Rows from block 13 of a small image super-resolution model, named by matrix and row number. Rows with one number belong to one channel. Each number is 200 + 20 x the weight over its row's rms, rounded and kept within 0 to 999. All counts start at 0.
Before each channel's rows are labels from the 100 images, of 14976, where the channel reaches its highest value: "strongest on" is what is common among them. Only what is clearly more common there than usual is listed. The data: simulated grey scan slices of phantoms with and without marks.
# convs0: first 3x3 conv (model.blocks.13.convs.0.weight, 80x80x3x3, each kernel summed), inputs 0-79
# convs1: second 3x3 conv (model.blocks.13.convs.1.weight, 80x80x3x3, transposed, each kernel summed), outputs 0-79

strongest on: several spots; chest
convs0.54,154,192,195,207,197,203,204,192,172,178,193,184,211,193,126,220,194,253,203,195,199,211,177,195,169,194,195,214,214,194,181,183,236,242,198,221,205,204,209,199,221,219,193,188,189,193,147,205,168,189,185,204,197,205,196,187,204,235,210,188,216,191,187,240,220,209,192,196,194,174,191,225,229,185,185,209,202,194,201,209
convs1.54,118,199,199,197,205,212,201,226,176,229,202,167,222,214,208,212,227,213,223,202,191,224,201,206,181,198,190,210,206,229,168,214,171,205,213,206,207,187,193,209,193,178,173,194,200,203,228,203,171,230,174,207,216,202,183,224,179,214,195,203,200,210,207,187,167,208,168,197,184,164,184,192,190,167,187,223,187,158,215,200

strongest on: chest; bright spot; several spots
convs0.34,178,193,148,182,185,192,160,197,190,216,193,169,187,183,185,223,224,234,219,202,207,180,176,207,224,189,190,201,187,209,186,188,180,176,226,193,186,188,170,203,202,194,201,201,201,194,156,198,187,186,202,186,198,191,189,221,177,207,191,206,216,173,209,191,207,221,180,152,210,170,192,217,211,229,203,198,205,140,240,173
convs1.34,193,200,137,176,211,195,199,207,211,210,204,211,212,197,210,189,173,209,189,189,209,228,176,200,183,212,219,222,194,204,185,212,202,218,192,207,224,191,160,186,182,178,216,215,189,165,136,208,192,206,210,183,221,198,218,198,180,176,160,217,191,160,199,201,235,237,175,190,193,179,221,176,185,174,208,187,198,190,176,199

strongest on: noisy; chest
convs0.69,211,197,184,199,232,204,197,213,205,182,236,185,201,196,211,160,164,191,214,178,208,187,211,187,170,181,147,208,185,173,187,171,186,189,209,194,193,208,189,195,211,205,183,196,226,186,187,229,207,210,176,240,199,165,180,220,241,194,198,202,212,222,185,205,202,181,194,177,174,183,142,194,220,220,162,191,211,189,201,185
convs1.69,230,200,210,200,177,184,196,186,187,223,233,157,203,242,177,185,213,178,175,176,204,188,211,170,178,220,228,158,192,189,202,231,216,195,186,190,166,174,185,186,208,199,190,183,195,204,201,210,177,197,205,204,181,195,186,205,165,211,221,216,195,183,220,180,180,187,188,213,145,164,214,229,198,160,179,208,212,197,204,194

strongest on: head; ring
convs0.76,173,213,195,160,198,220,200,214,214,187,194,208,216,193,197,204,200,229,188,193,198,166,185,193,222,190,243,209,208,187,211,190,215,231,187,178,210,207,176,236,213,203,185,193,199,154,203,197,191,187,192,184,202,197,216,186,174,158,191,200,166,193,213,180,229,189,174,192,215,217,191,206,214,166,214,250,253,161,195,190
convs1.76,166,183,188,211,208,244,210,201,178,212,195,198,155,196,215,225,191,211,213,137,196,234,211,162,209,188,143,186,206,194,219,217,182,193,199,208,200,202,204,183,189,200,187,201,187,191,211,168,217,200,203,199,217,216,186,223,196,165,207,208,199,183,193,216,203,226,194,191,220,193,205,191,185,208,139,194,157,193,196,192

strongest on: chest; noisy; dark spot
convs0.25,205,178,205,212,214,188,180,195,194,226,215,217,204,207,212,190,117,201,167,184,174,176,189,188,184,182,167,233,184,183,213,204,194,187,202,185,200,218,209,197,220,196,240,187,179,184,180,212,220,197,192,229,204,185,154,189,209,220,202,225,186,174,215,176,182,219,199,213,180,210,183,225,166,191,195,182,178,215,197,179
convs1.25,211,189,191,176,202,224,201,184,209,197,235,169,187,166,175,199,196,157,225,171,193,197,187,188,210,202,219,170,190,180,192,187,235,199,242,166,175,143,181,190,213,214,194,205,189,192,185,224,165,230,192,203,212,206,214,194,184,182,172,167,193,211,190,198,201,187,183,230,171,185,206,170,178,173,202,207,210,202,183,201

strongest on: limb; dark spot
convs0.63,176,195,191,196,154,210,200,204,186,123,219,216,203,164,178,182,171,184,209,200,205,192,228,188,210,227,207,179,205,216,191,214,230,217,205,191,183,210,181,191,205,200,172,236,203,181,231,215,171,201,166,214,197,166,198,183,211,222,203,197,214,219,200,197,204,213,214,206,207,208,207,212,221,202,170,215,153,186,177,215
convs1.63,185,179,209,146,239,177,205,181,226,225,222,181,196,195,184,214,214,197,225,190,207,211,184,191,202,177,217,218,203,200,184,198,181,201,180,207,205,148,178,203,198,201,186,173,207,193,160,208,225,182,208,212,215,203,219,215,215,140,208,221,195,176,195,212,186,187,186,207,164,195,189,160,182,197,241,217,174,202,193,198

strongest on: noisy; chest; dark spot
convs0.64,164,213,194,219,214,195,199,210,167,214,207,196,205,192,168,208,191,195,182,173,193,200,180,206,215,221,212,194,199,192,178,150,161,181,210,212,179,195,209,176,171,168,218,209,182,189,216,189,190,166,150,197,204,196,184,154,171,159,214,223,211,227,201,184,169,218,176,181,201,221,189,172,186,222,201,219,207,203,200,212
convs1.64,213,189,234,204,218,209,192,190,244,194,201,237,211,195,221,208,209,215,198,226,212,181,180,198,230,188,182,213,198,207,207,219,250,234,205,216,236,204,226,211,204,206,201,231,200,228,184,210,231,204,184,224,226,210,190,196,204,253,210,209,203,223,221,241,191,228,226,212,197,182,211,227,209,193,209,211,161,191,228,198

strongest on: side: right half; chest; ring; finding: several spots
convs0.38,194,195,202,180,224,213,92,222,200,201,188,183,206,216,227,217,201,209,200,209,197,198,211,144,199,195,195,198,208,186,185,183,208,210,169,215,190,222,211,222,198,175,162,204,194,196,203,194,177,195,215,199,203,220,180,198,200,205,175,189,196,188,180,217,191,192,168,193,207,220,176,196,203,181,204,234,202,229,214,192
convs1.38,166,218,171,196,199,177,203,159,222,206,207,219,197,211,190,174,196,162,206,205,197,185,210,241,228,254,204,217,205,193,217,201,191,189,210,183,202,166,165,155,188,208,193,172,199,207,212,221,217,225,194,218,229,159,205,187,196,185,216,172,210,218,179,185,215,222,211,187,214,195,190,186,197,219,213,170,177,180,176,198

strongest on: head; dark spot
convs0.30,199,153,222,192,214,229,199,205,192,201,196,205,207,189,190,213,225,192,208,179,200,207,197,198,202,204,250,170,199,193,212,190,217,191,202,180,239,192,225,203,218,204,217,187,205,185,189,275,188,197,195,212,208,193,183,178,214,221,195,217,194,191,215,216,184,203,212,198,174,218,157,213,182,194,271,179,224,218,193,198
convs1.30,181,202,193,182,208,184,196,187,190,196,205,206,191,215,197,193,183,181,273,225,189,204,220,198,199,206,142,208,203,199,198,192,174,208,221,234,172,206,180,232,162,237,199,203,181,220,223,149,221,197,186,195,195,220,215,204,201,179,220,212,200,208,183,199,191,208,187,192,239,181,221,185,200,214,166,204,168,202,181,198

strongest on: ring
convs0.52,191,222,209,208,211,198,177,149,196,173,199,180,187,223,202,195,212,192,175,222,214,210,177,223,228,194,231,207,184,210,208,184,200,167,241,209,235,186,204,169,175,195,223,204,178,174,204,180,213,180,194,197,202,209,161,141,177,239,196,209,209,218,191,213,213,203,197,184,200,180,204,205,171,173,189,212,196,164,185,179
convs1.52,216,156,206,163,201,206,193,187,204,218,197,200,198,193,205,182,190,180,232,191,167,167,138,183,160,169,173,217,202,191,185,220,206,211,208,201,188,200,184,216,229,193,214,218,206,197,195,199,200,203,177,171,203,168,221,210,200,175,193,194,210,192,211,216,177,229,174,236,178,197,220,174,170,184,226,179,185,168,200,194

strongest on: head
convs0.7,217,212,187,199,187,190,198,221,212,247,217,195,194,222,209,180,204,187,196,210,180,192,201,212,197,190,150,181,209,191,199,202,250,197,217,202,155,211,177,193,193,213,197,208,164,200,229,169,188,205,133,213,200,230,197,209,201,189,201,222,199,196,223,186,184,168,185,209,222,178,196,195,231,218,175,223,235,208,212,218
convs1.7,210,193,207,222,215,209,202,194,178,189,214,225,185,192,209,209,197,190,151,210,190,205,186,151,230,208,211,208,207,211,201,203,215,175,204,198,230,208,206,198,219,134,185,252,203,173,183,221,211,194,199,190,220,175,181,184,196,213,194,181,199,196,194,201,213,212,201,209,211,200,208,234,162,164,190,171,144,221,208,197

strongest on: noisy; chest
convs0.0,184,188,200,202,185,183,193,210,203,200,186,167,189,210,169,187,163,174,191,208,256,166,169,201,176,189,171,192,168,184,157,208,212,223,190,185,199,199,169,195,179,211,213,210,232,198,210,203,209,229,179,187,208,163,184,207,149,173,216,196,190,199,215,196,218,180,175,212,198,198,196,165,196,205,201,158,189,193,209,193
convs1.0,222,244,216,233,226,171,201,193,202,188,189,187,217,155,183,224,205,213,208,187,163,215,217,217,233,209,188,189,203,251,221,215,166,188,203,224,202,217,222,205,222,195,220,201,145,183,181,213,197,217,223,222,200,229,210,202,200,217,181,208,202,196,191,224,166,192,216,219,190,203,221,229,213,201,226,202,223,212,197,204

strongest on: ring
convs0.39,204,198,190,209,186,192,206,163,188,179,199,164,206,210,183,179,181,185,197,234,198,194,211,215,211,211,217,196,189,206,188,199,181,227,163,208,188,138,198,184,190,211,191,198,224,197,229,203,205,220,178,155,203,209,161,208,170,220,223,198,213,186,193,214,220,157,208,210,231,206,200,190,226,176,197,193,208,156,186,156
convs1.39,239,182,207,181,186,206,203,173,212,204,193,201,175,207,168,213,183,208,163,188,201,200,186,201,211,195,202,203,199,207,238,240,205,189,197,202,229,150,213,183,181,152,215,197,168,173,176,193,213,204,189,223,177,180,174,189,217,221,198,163,202,186,191,171,194,208,194,205,186,214,234,220,201,198,197,181,220,140,189,199

strongest on: streaks
convs0.66,202,195,192,181,209,236,215,191,201,203,184,190,228,205,243,190,199,191,190,208,186,196,219,159,176,173,190,192,208,192,221,199,223,177,200,191,198,223,181,174,159,213,205,198,194,245,187,211,188,178,212,185,203,189,179,204,191,207,196,201,205,206,211,156,232,238,208,199,199,172,186,278,197,210,180,223,185,210,222,205
convs1.66,196,208,210,204,161,236,200,166,172,205,197,179,163,175,214,204,207,187,206,238,207,178,249,214,241,208,180,225,194,194,202,195,231,208,218,206,179,221,170,190,204,177,191,210,193,191,188,242,180,220,197,182,226,201,206,216,155,205,178,203,199,164,228,182,221,196,191,206,208,221,193,183,196,230,222,216,181,206,193,200

strongest on: ring; side: right half
convs0.43,227,222,184,216,182,212,188,159,136,221,201,197,207,210,171,184,196,193,202,179,184,159,211,174,224,208,188,188,186,209,215,196,179,270,209,233,208,184,212,200,212,212,192,196,181,169,213,207,209,190,190,203,192,187,179,217,176,190,197,189,169,188,193,202,222,192,199,216,193,222,159,217,210,208,185,165,210,193,205,222
convs1.43,181,139,190,195,185,176,199,185,169,194,202,199,177,201,194,201,207,183,209,202,228,211,220,181,211,197,162,215,204,221,196,203,218,233,184,171,213,178,204,228,206,194,182,203,215,188,210,195,180,208,161,221,180,212,211,192,159,136,191,224,189,211,158,176,174,198,211,219,189,205,238,212,187,180,195,199,199,216,198,210

strongest on: ring
convs0.51,229,197,192,254,188,199,195,240,175,202,201,211,210,191,180,199,205,211,211,192,197,163,255,220,197,195,193,162,178,193,187,163,180,244,181,183,231,218,201,189,218,203,244,223,188,216,213,195,225,188,197,184,199,204,174,211,184,197,222,179,192,183,190,182,190,186,217,197,205,227,179,192,181,186,168,176,205,200,188,174
convs1.51,162,203,191,156,191,211,200,201,166,196,192,201,179,214,187,181,188,217,200,183,214,201,228,178,180,220,206,190,195,204,188,207,221,228,150,167,209,210,243,241,179,216,199,228,211,214,226,188,185,222,183,223,190,204,210,180,213,158,246,196,195,155,212,217,188,182,188,225,187,204,196,229,199,194,213,215,196,206,191,203

strongest on: chest; noisy
convs0.47,191,203,215,163,233,177,202,199,214,204,196,208,227,198,206,189,212,193,201,163,214,176,218,183,209,248,174,204,207,208,166,158,190,160,186,199,187,199,210,205,190,203,198,180,208,187,176,202,182,176,183,218,201,174,191,163,204,171,215,164,196,182,208,228,197,205,203,178,179,197,175,170,226,240,174,232,196,190,168,207
convs1.47,197,192,196,201,213,189,195,223,225,203,202,177,243,194,190,185,225,173,253,167,195,194,188,199,218,216,213,197,203,190,170,208,187,175,190,225,194,217,203,228,195,222,193,234,228,210,200,186,222,196,230,187,182,203,205,191,190,190,215,186,203,177,213,269,151,215,207,190,200,200,199,227,213,236,181,227,211,215,177,199

strongest on: dark spot
convs0.2,229,181,220,205,183,217,217,166,182,194,202,195,169,205,184,170,195,172,206,187,203,167,169,215,190,190,201,241,184,202,184,196,216,199,213,220,183,222,220,181,185,251,164,205,220,211,244,216,185,225,236,205,202,201,174,216,187,206,207,208,196,183,185,191,225,193,208,198,200,217,229,189,208,208,159,217,188,207,151,211
convs1.2,202,225,171,152,224,188,205,223,181,196,209,214,193,216,203,231,191,211,199,214,206,220,173,205,222,241,229,171,194,239,235,192,188,173,200,184,235,177,198,191,202,156,221,225,198,203,169,176,191,175,175,177,213,214,202,200,215,178,194,195,198,196,190,177,170,213,211,195,226,191,204,223,200,189,217,183,233,219,173,205

strongest on: dark spot; chest
convs0.32,174,223,197,211,165,213,223,214,155,213,181,174,209,189,206,213,208,208,214,196,194,117,179,175,218,207,196,206,184,205,206,187,170,189,191,203,185,202,179,189,199,203,173,196,194,205,176,204,176,192,228,197,208,183,189,215,200,172,181,184,170,209,185,173,225,237,171,214,201,191,179,208,176,181,194,212,213,173,235,196
convs1.32,178,140,233,196,179,237,192,195,208,218,210,184,196,177,219,229,212,208,203,192,182,177,202,195,218,181,185,180,203,170,193,189,210,199,214,173,200,157,210,196,190,207,235,200,192,165,204,186,205,170,188,180,207,226,201,204,171,211,199,147,190,224,224,223,183,202,170,197,186,172,193,172,168,204,213,229,188,190,197,193

strongest on: limb
convs0.41,211,233,224,211,198,206,205,183,196,205,187,203,208,154,206,207,207,226,190,209,154,181,159,217,231,197,210,195,215,188,207,169,177,187,202,165,183,178,191,191,210,180,212,200,186,198,229,192,208,191,218,184,209,183,167,179,180,247,198,193,200,178,224,217,155,233,156,187,201,185,195,219,182,184,213,202,200,239,213,204
convs1.41,210,194,194,157,193,188,206,202,229,186,197,193,218,200,197,183,214,192,221,197,239,184,172,208,171,188,219,193,194,180,220,223,231,196,223,186,224,198,182,136,188,215,183,195,211,153,193,188,224,204,210,192,211,194,204,166,217,192,201,180,191,201,234,213,247,215,164,202,198,195,218,197,203,208,208,149,180,205,176,205

strongest on: ring
convs0.45,173,215,207,180,175,203,169,240,201,199,205,220,197,189,181,199,218,209,235,205,174,192,192,186,201,226,209,182,193,204,184,184,160,219,192,186,184,148,211,174,198,179,205,214,171,172,205,194,194,202,198,198,201,211,217,207,170,218,205,175,180,149,187,169,183,213,146,174,208,193,180,188,187,199,209,205,222,159,207,203
convs1.45,190,213,202,197,212,170,209,177,204,203,204,209,209,172,198,192,182,182,168,176,227,212,165,200,203,162,188,199,196,191,178,228,244,209,189,219,220,172,199,194,213,212,176,190,204,211,200,183,224,194,224,169,177,200,212,196,174,183,208,191,190,113,192,186,219,192,171,214,214,165,204,195,198,184,189,183,187,183,178,205

strongest on: limb; dark spot
convs0.40,183,209,195,217,198,196,194,177,193,178,195,184,218,173,253,220,180,182,186,205,227,178,189,202,206,193,198,205,215,206,205,207,204,212,198,164,179,243,158,191,260,178,216,204,216,223,229,179,227,182,224,214,204,209,148,189,173,207,166,212,194,219,178,186,194,218,203,207,191,210,219,189,177,174,196,207,221,195,205,187
convs1.40,190,162,198,218,206,185,196,243,220,242,199,200,198,212,232,168,205,235,164,170,184,201,181,180,187,185,205,228,201,196,189,204,209,174,212,231,184,162,180,174,200,223,206,152,180,193,205,210,168,186,195,187,223,202,177,185,218,196,221,207,201,194,232,202,194,197,175,180,213,222,219,192,224,201,204,172,238,213,192,198

strongest on: head
convs0.56,201,190,172,187,187,179,202,161,196,139,189,177,219,214,197,200,212,203,204,207,197,175,202,219,198,229,190,207,204,179,152,180,172,217,174,202,129,196,229,199,179,203,221,207,205,168,221,204,180,230,184,204,195,202,183,200,200,205,176,160,231,218,199,191,185,187,196,180,209,202,193,186,200,200,177,216,223,194,215,212
convs1.56,185,232,192,211,174,202,187,203,200,156,210,175,165,208,197,173,180,200,187,176,217,202,189,174,185,221,166,189,191,214,176,191,238,183,184,198,150,217,193,207,216,184,192,193,206,218,218,190,207,183,187,219,146,214,159,208,234,196,182,196,205,190,174,238,187,234,198,209,209,190,202,199,173,212,199,216,235,187,192,201

strongest on: noisy; chest; dark spot
convs0.12,221,193,190,223,171,189,206,179,201,226,208,227,206,194,198,204,195,164,180,200,198,198,208,174,183,212,191,203,149,199,184,178,180,177,181,237,190,208,164,206,215,199,178,204,216,193,181,201,165,202,198,194,195,192,176,257,216,194,164,189,176,195,170,215,192,198,216,201,205,190,183,223,190,247,211,217,246,181,208,170
convs1.12,188,223,214,213,187,236,193,232,199,177,198,153,216,207,202,183,237,236,216,208,191,191,193,170,203,164,193,197,200,187,189,199,203,168,205,175,189,194,206,169,200,214,201,215,191,206,221,194,211,164,219,188,231,225,236,192,213,198,174,210,211,224,186,217,192,197,174,195,210,237,188,222,193,162,164,246,210,181,190,195

strongest on: noisy; chest
convs0.17,183,188,215,182,206,183,218,204,223,226,190,207,194,202,217,206,151,219,203,189,212,229,194,188,213,209,192,222,211,204,184,204,226,220,179,184,184,183,201,191,157,184,196,226,207,162,213,192,199,172,133,220,203,173,205,192,223,177,184,205,202,191,227,207,189,199,209,199,188,214,215,242,193,204,140,189,178,211,172,196
convs1.17,178,194,195,223,213,232,200,209,199,182,208,168,212,238,215,200,244,186,190,204,194,189,225,207,205,225,213,187,200,204,210,187,215,199,200,228,206,197,198,180,223,235,162,222,204,190,199,267,226,234,209,198,220,204,187,203,187,205,222,203,197,195,183,227,211,177,191,210,221,196,178,165,199,227,239,195,170,236,224,194

strongest on: chest; dark spot
convs0.72,171,192,199,201,174,211,205,192,173,201,196,185,215,236,206,196,213,186,204,188,185,190,146,198,237,185,248,212,174,212,204,212,205,157,202,199,193,192,186,213,186,226,215,199,229,199,191,162,165,190,185,202,205,196,163,207,153,251,186,198,216,205,174,223,190,174,182,209,210,169,209,209,213,224,186,199,196,195,187,199
convs1.72,217,221,215,176,177,191,204,228,224,176,209,236,198,159,207,222,189,205,222,216,195,230,211,177,208,203,156,164,198,180,207,183,176,242,217,187,205,182,224,149,210,159,185,212,179,205,214,207,209,205,214,180,232,200,217,172,233,179,190,217,196,193,203,218,189,222,220,197,221,213,227,210,198,216,195,209,176,200,194,198

strongest on: dark spot; chest
convs0.21,236,172,177,208,170,186,199,245,203,211,195,189,197,192,242,208,202,174,226,196,206,138,176,185,199,193,209,189,203,208,188,156,176,205,192,187,207,219,223,220,175,218,192,202,186,192,170,178,188,199,224,208,194,183,209,204,191,212,208,209,137,159,203,195,191,212,193,198,209,201,202,220,195,174,202,182,204,193,192,159
convs1.21,181,200,224,222,201,195,198,223,208,193,190,167,191,213,189,188,221,203,200,225,197,226,255,211,219,216,173,203,204,212,203,225,207,156,196,195,181,183,201,260,197,184,200,202,230,220,247,198,190,204,196,217,201,203,184,239,201,172,237,182,203,188,223,214,174,176,164,191,194,196,188,183,195,197,217,194,186,226,235,196

strongest on: crack in bone
convs0.23,218,177,206,187,174,181,214,176,212,223,203,198,220,178,210,185,208,202,202,203,192,175,202,195,198,210,169,193,206,182,169,177,147,186,175,220,175,237,215,173,184,205,159,219,187,221,218,216,203,181,179,205,201,187,207,205,191,216,194,148,214,246,175,181,193,183,169,217,195,174,180,210,203,213,183,166,230,199,206,188
convs1.23,188,249,194,213,199,180,203,175,197,187,199,185,220,187,187,193,211,210,217,217,222,204,191,203,217,226,247,197,195,190,148,222,252,211,222,203,221,194,188,186,184,203,216,183,193,213,187,239,161,224,201,210,186,189,165,185,196,218,172,241,198,196,169,204,224,175,220,195,205,185,233,197,187,185,222,209,174,203,202,193

strongest on: limb; ring
convs0.18,194,207,164,141,216,225,204,274,188,210,200,207,171,188,231,216,199,221,216,175,200,162,208,194,215,199,197,189,213,194,198,202,205,220,196,211,195,174,192,234,228,192,178,196,186,188,200,197,188,206,203,205,205,191,204,211,201,178,186,207,122,165,207,206,197,212,179,188,195,223,201,218,207,212,205,200,188,200,209,200
convs1.18,205,180,246,218,180,159,206,140,209,195,180,185,186,188,188,194,222,236,185,183,208,184,215,197,169,136,174,222,202,212,173,182,196,210,207,195,189,196,216,183,185,218,179,182,218,210,188,180,226,193,193,171,225,209,171,198,168,172,173,209,197,222,209,192,183,223,188,188,205,211,188,204,183,186,193,213,196,187,209,198

strongest on: noisy; streaks
convs0.61,210,185,187,201,225,243,206,193,209,205,186,180,193,230,206,200,198,202,134,182,185,177,192,183,202,173,193,216,208,192,212,192,215,166,200,195,226,228,190,227,176,177,192,223,166,206,172,205,205,188,209,160,204,154,190,213,212,194,162,201,226,250,206,202,161,210,181,180,186,204,192,207,194,193,195,186,191,194,199,222
convs1.61,180,198,159,218,198,229,200,211,200,185,198,217,244,233,192,199,204,202,226,189,220,229,185,224,192,211,224,203,193,188,206,241,182,203,207,210,208,223,222,235,211,224,237,236,218,175,174,219,164,184,187,180,221,189,224,205,202,192,187,179,192,249,189,235,196,191,212,211,215,202,202,192,195,229,216,189,216,163,204,207

strongest on: noisy; chest
convs0.33,219,187,175,184,217,246,191,198,176,211,190,191,214,216,205,192,193,211,196,181,208,188,198,183,175,229,186,229,191,177,203,182,210,216,206,207,221,239,182,219,209,204,190,188,199,219,212,205,194,197,187,292,205,180,184,178,201,213,183,193,185,192,200,235,214,193,179,203,202,195,167,195,231,234,176,195,189,218,238,191
convs1.33,229,215,206,215,188,189,207,197,183,217,203,185,204,188,207,203,185,186,205,173,217,187,194,208,202,189,185,101,200,203,201,202,202,207,205,195,192,175,198,199,210,203,183,194,208,209,204,192,194,219,210,237,211,208,209,221,198,225,182,197,202,181,192,151,154,184,207,193,203,194,192,203,194,133,188,194,196,155,212,207

strongest on: dark spot; chest
convs0.77,152,191,204,222,210,186,212,194,188,186,143,202,190,172,197,213,176,202,221,174,204,193,203,198,225,219,170,205,223,222,183,183,196,222,215,239,181,165,197,183,197,196,180,212,211,200,189,201,196,184,177,202,206,203,202,211,203,199,193,209,223,187,203,208,176,191,220,200,210,195,216,183,194,208,212,194,108,174,185,221
convs1.77,205,199,205,201,193,169,204,197,215,205,147,188,224,195,210,182,234,203,204,202,227,201,199,236,207,226,196,196,195,175,217,206,193,186,189,167,171,211,184,182,220,206,191,166,220,197,213,155,178,202,188,188,206,166,212,178,162,205,202,180,193,198,199,239,223,206,234,193,168,206,206,203,207,205,247,208,150,206,229,200

strongest on: chest; several spots
convs0.57,209,191,196,201,163,174,172,166,170,217,194,197,230,193,202,189,193,177,212,205,189,195,226,161,201,192,185,206,207,180,144,180,163,192,151,223,182,221,189,198,194,195,135,210,205,195,199,217,174,178,178,195,201,185,205,211,198,199,206,157,190,205,205,217,179,216,195,182,208,211,183,218,214,197,210,236,199,192,210,216
convs1.57,203,207,211,177,211,171,194,180,198,192,201,182,166,201,145,170,227,224,225,209,220,209,225,190,177,214,207,188,199,185,176,209,246,208,177,203,199,201,197,213,198,204,202,194,196,233,211,182,210,220,214,217,157,180,189,226,204,208,175,240,196,165,181,241,241,198,184,242,203,212,220,190,223,202,220,208,198,199,190,194